Rows from block 5 of a small segmentation model, named by matrix and row number. Rows with one number belong to one channel. Each number is 500 + 50 x the weight over its row's rms, rounded and kept within 0 to 999. All counts start at 0. Numbers have three digits each. After the name is the row's rms in percent of the matrix's.
Before each channel's rows are labels from the 100 images, of 14976, where the channel reaches its highest value: "lies over" is the class under the peak. Only what is clearly more common there than usual is listed. The data: simulated fluorescence microscopy of cells.
# convs0: first 3x3 conv (model.enc.1.2.convs.0.weight, 96x96x3x3, standardized in use, each kernel summed), inputs 0-95
# convs1: second 3x3 conv (model.enc.1.2.convs.1.weight, 96x96x3x3, standardized in use, transposed, each kernel summed), outputs 0-95

lies over: cytoplasm
convs0.32 091:454483446444496475596512485513457509489476536540434542464496492522479447488475526631543439475500462455472501544450538501559546430479507500464398498503481503527570467583628555479485352605489454480487621544508382539413523505457520476483532464434544473604547525518479554490528453513526554486
convs1.32 093:433611594565562561407467559538490396457520529559531529571504544444495474535391434535512523496522474514439514537511522460583475507451499522452540503504447535572451451549508581492481479497497492445474428468558566519517478617609478583485440476470509499572455542504517475585483395479565504532

lies over: nucleus
convs0.23 109:460584432516458476442586529495475500462482445495447378498515502408496406508487548529529531498493504564550548464503510604544561463467525518510428499537493587520472562536499625441471612563492520512400586491414520510478486465567479510474513519398547527479489500469433471533465576481416566431
convs1.23 072:562508471522401507571520538402441583518446608535524491571363525430479498505528590527449475467434450495480497470546479528421534499469475498497546555509504519452498522578495473519500467482608424523401498570412504508456555576442466488455444551547527511578495518450506518468455453393428462480

lies over: nucleus
convs0.22 123:543456504528492537509596560489535444337522425434528419561446536512571466531507457480462469458504470398520459535475466513482568544491590460564512502587543564574556578486427406437557519403516578448528478444497542465566460518538451532484419536520487516489520538446447516548522444488488537465
convs1.22 086:476498525509435445527602542475565514518362465557472424530420530524477448514497562603485500473471407466532474477508479552519503494533533481512540382572507505452523517507483548517489502503469501456442559452365465454536578599476489482488531602487605438457528447481584556424458539448525470542

lies over: cytoplasm
convs0.46 083:475535451490463512528509524548529521430559434533497511425464532462520571511507483596526520459492501527413511528506452478487508390494526521569469539516446594371486574516516464503483526591513559415486511482543507624501498491467443531400502496439524595423564443394453568457583503541522402521
convs1.46 104:483458517535610538435509481533588409494495487476550528452545400492498502502490459500509504506537523440446464485539484458399469606444498499464411578475558424527523454473414500505461486583492418484558421565578587463577481520478460598528486427535459539506469413541425496472564472502514502400

lies over: cytoplasm
convs0.44 093:447477530494445470501477456558491411447493485515480554487528488505449575512483531628463544375430504462479478621546447534471533541475478545570590551437510470446502476437470549446461444556546626471548538520547477506536540566476456584421527498455492501503453527541498540459494462490513359585
convs1.44 073:580447561478513597519409530471506395529445511548526577541478486528511474481490450474532512517522448475406507461497494462519522534465403488482385501449483525515503476552479368479483390558433447461635463472612556475536507437445533392473455462558511481542503521555484550521438449491495469524

lies over: nucleus
convs0.67 116:486488551541511567409552605534559486521481462464457448536498419496443621504456536426439505496474558574518495536459548538510470617512531525464542497478487487552467545460374464409566513404532529580548410519519420570501464584517455470513491529595493485428465482533465461458486515466448554458
convs1.67 106:498437426461451542512510551486473475549540465411523536445577559531565497537416458553579460505513590511598416380533548487481516564601536517454547382487476522531504544467486514520502520474418568522516518497478573462476497492449546590576562518500479396466425487506462551404532523549533461475

lies over: nucleus
convs0.36 091:520508563506531475564452530496490474466573592505452526423548500508566453467486500479530452510499564474491458421357566536512497532570497571474451494504406523434503496452460463521445600486462509518570524475469444622448506536498465551508648532380561505445494499544476467477501544519387465551
convs1.36 081:501519501485507537511590472490428598557521480455516503490494513526569506520469514633498555503500609460544604482459497497485515453508443506553454470409486517459488592555575396492547474450515453460347403447498445480558463562473437454516448513524424544461435538532523533438484473569482451440

lies over: nucleus
convs0.38 088:512537500448481409431427448491558440450543460499489508492581474442515529562529560487474486476486499486507568490464493501596516475568438520589419398489478541635554437539529580544485527604414494450406479509486518472502439530527522473528625516526423409509449558531523549530558464459447509472
convs1.38 130:445425488531561477513580432546469550470509453468470523484532545529438491470493495459445515498600492478463531555584518538463445479503594600442392520501484546395419536421481500482600522462615518501513541488507454486483436490534530546509426561546427510516395483558561408467484532536587490437

lies over: nucleus
convs0.42 124:399460578561456406476455513499529499549479537538412515480567414481624443462489551429486536468493562496531521487406461513556534385521573505532498528517484485441491460406459532473484565518528554563524488516513422494465531550528549473544547474408554520511507394521488456487510648458484565523
convs1.42 113:492522457472455499516529455508459483495505473479488571453433554460621492515470500484485474504615568539520519476517449473608593526540426527482450524345505514572480540469592392509530450469510475511540482494543505505527504478398543429556536454520460550614478607534483473395487452504498418490

lies over: cytoplasm
convs0.89 085:491499558421509496505493467562463487500472420497523532406516480613482492508522553482487552430495519422465549538482527518594535555618521475473365530492441572583455473533506468532480530369478608432478489495575480395491535485518552530426537528530482483542538469450509392514525511580464483442
convs1.89 070:470532580496637452509550470497461520534493518440575516474445435582456475455579541558460540473488457493454490566508488505440465540432533531499473522535475451393472525570457480426547459448447550520501482384410434433574524571423493428470454530573449516436406407551531512478474537488478529513

lies over: cytoplasm; nucleus
convs0.70 101:607529482468554475420520473558437446537436554546473393377477523440430458536432470491477551464486497616426571576488531522481486536585494475533477464517557538556507492493406485541558467561475513559537504539575478525482409496491481495514500567511464540534508474578511480563462479470411369546
convs1.70 073:444513523479501595444638498433463582476464489536450446579485435577413525456518537521507537456441477559510491548555572527481493487626463453480513589519534568382471470514514573478531574564513549556536513417459449457471506505569508459487448434503527499542454491542567469622503558495503488506

lies over: cytoplasm; nucleus
convs0.40 116:515479510549407506517499543546487488527473487476480523562493571434519451536447525485504556573585549551491543485522405595405510437469517555484503544496439520424499439527454472463530548532496470478530455443524505455481536541504490541520428513499454484408644442428412502677471530463587441474
convs1.40 111:571573469457496506493576448497462530475537515546504432560468496501605460483512496612476543474448529548477523505581474576577464437507451436501510544498511492511527607568568427543407592469535522551484504455562489535524534550429493445533579456483562447472659508420501493444450525543481545558

lies over: nucleus
convs0.80 160:473499470508486568564580537466501494537483553472479452364494481431551529546565504612493458478480488445505517473427488526587492566478512446491529475492520570481515549507488595415429511467449479502501672456536573506491517498512552518477499420446508426440587452465446407558546524507446423558
convs1.80 148:592586476434510628514492518477411519430467593505481435444471528519532524461556426511471451470515517538565530519505462460444582477478475556429507583436507552470470462385507475532568429452534390598474550512472459534440528499450491504467402523543528551594520588527471473476457471496482534540

lies over: cytoplasm
convs0.39 105:487556480495524472492475501314515476474478532584490579468534457497454439530436509565561548487605490445549509457463592471484578524488408498496495577486517403489557338531483526456516541461507488536496529576471483427450527527483465510602454510406541472448519475494533534497541486539535554544
convs1.39 103:507554534525587525513438463553560434501554575515577571541476464498456452533517483544489505555473477527467519537516518511449479478478411478401482557454490491565441556465490455469467555540538401460481476496590544485596472493542371488561411424461423540542517476586432587466561405555528487450

lies over: nucleus
convs0.73 097:568476579543539558597539522578548520518566537502454417480518589465565517473461516401483454531496479574485418582512560510493443556443445475464485470487498523534510451443483477482550452464503513569532565552483524470547563525387452459517551436625455500348472467491451428444477450487497504520
convs1.73 103:428535462470484447486540525492442495528482422467500453448566488540549527464472499535552475493517534467529522435534527530524478478529635605547433451579502514454578501508484573524535552496519610515523550455415548546477412501541540484524543554596539358430517486488503481578442597519564598523

lies over: nucleus
convs0.24 107:410491464539399518519517469453476506399557581546535587482535484433570518472549503508439470536455535580580493483564434597518568463500459482498509540538454457424488511520565400549429508544424459496510489551522438469495508521573451486448483566381497505533541469440407443493574540548513567561
convs1.24 075:528564522575423554485511426456453496517430429488464420518439582435604438505517512491496524506601458494462580462546505457576509474527387478500425534431479465479506510551516454578511493517443448450566575484535503555460527501390388440453553462549558520555468550456525529540478460514418440492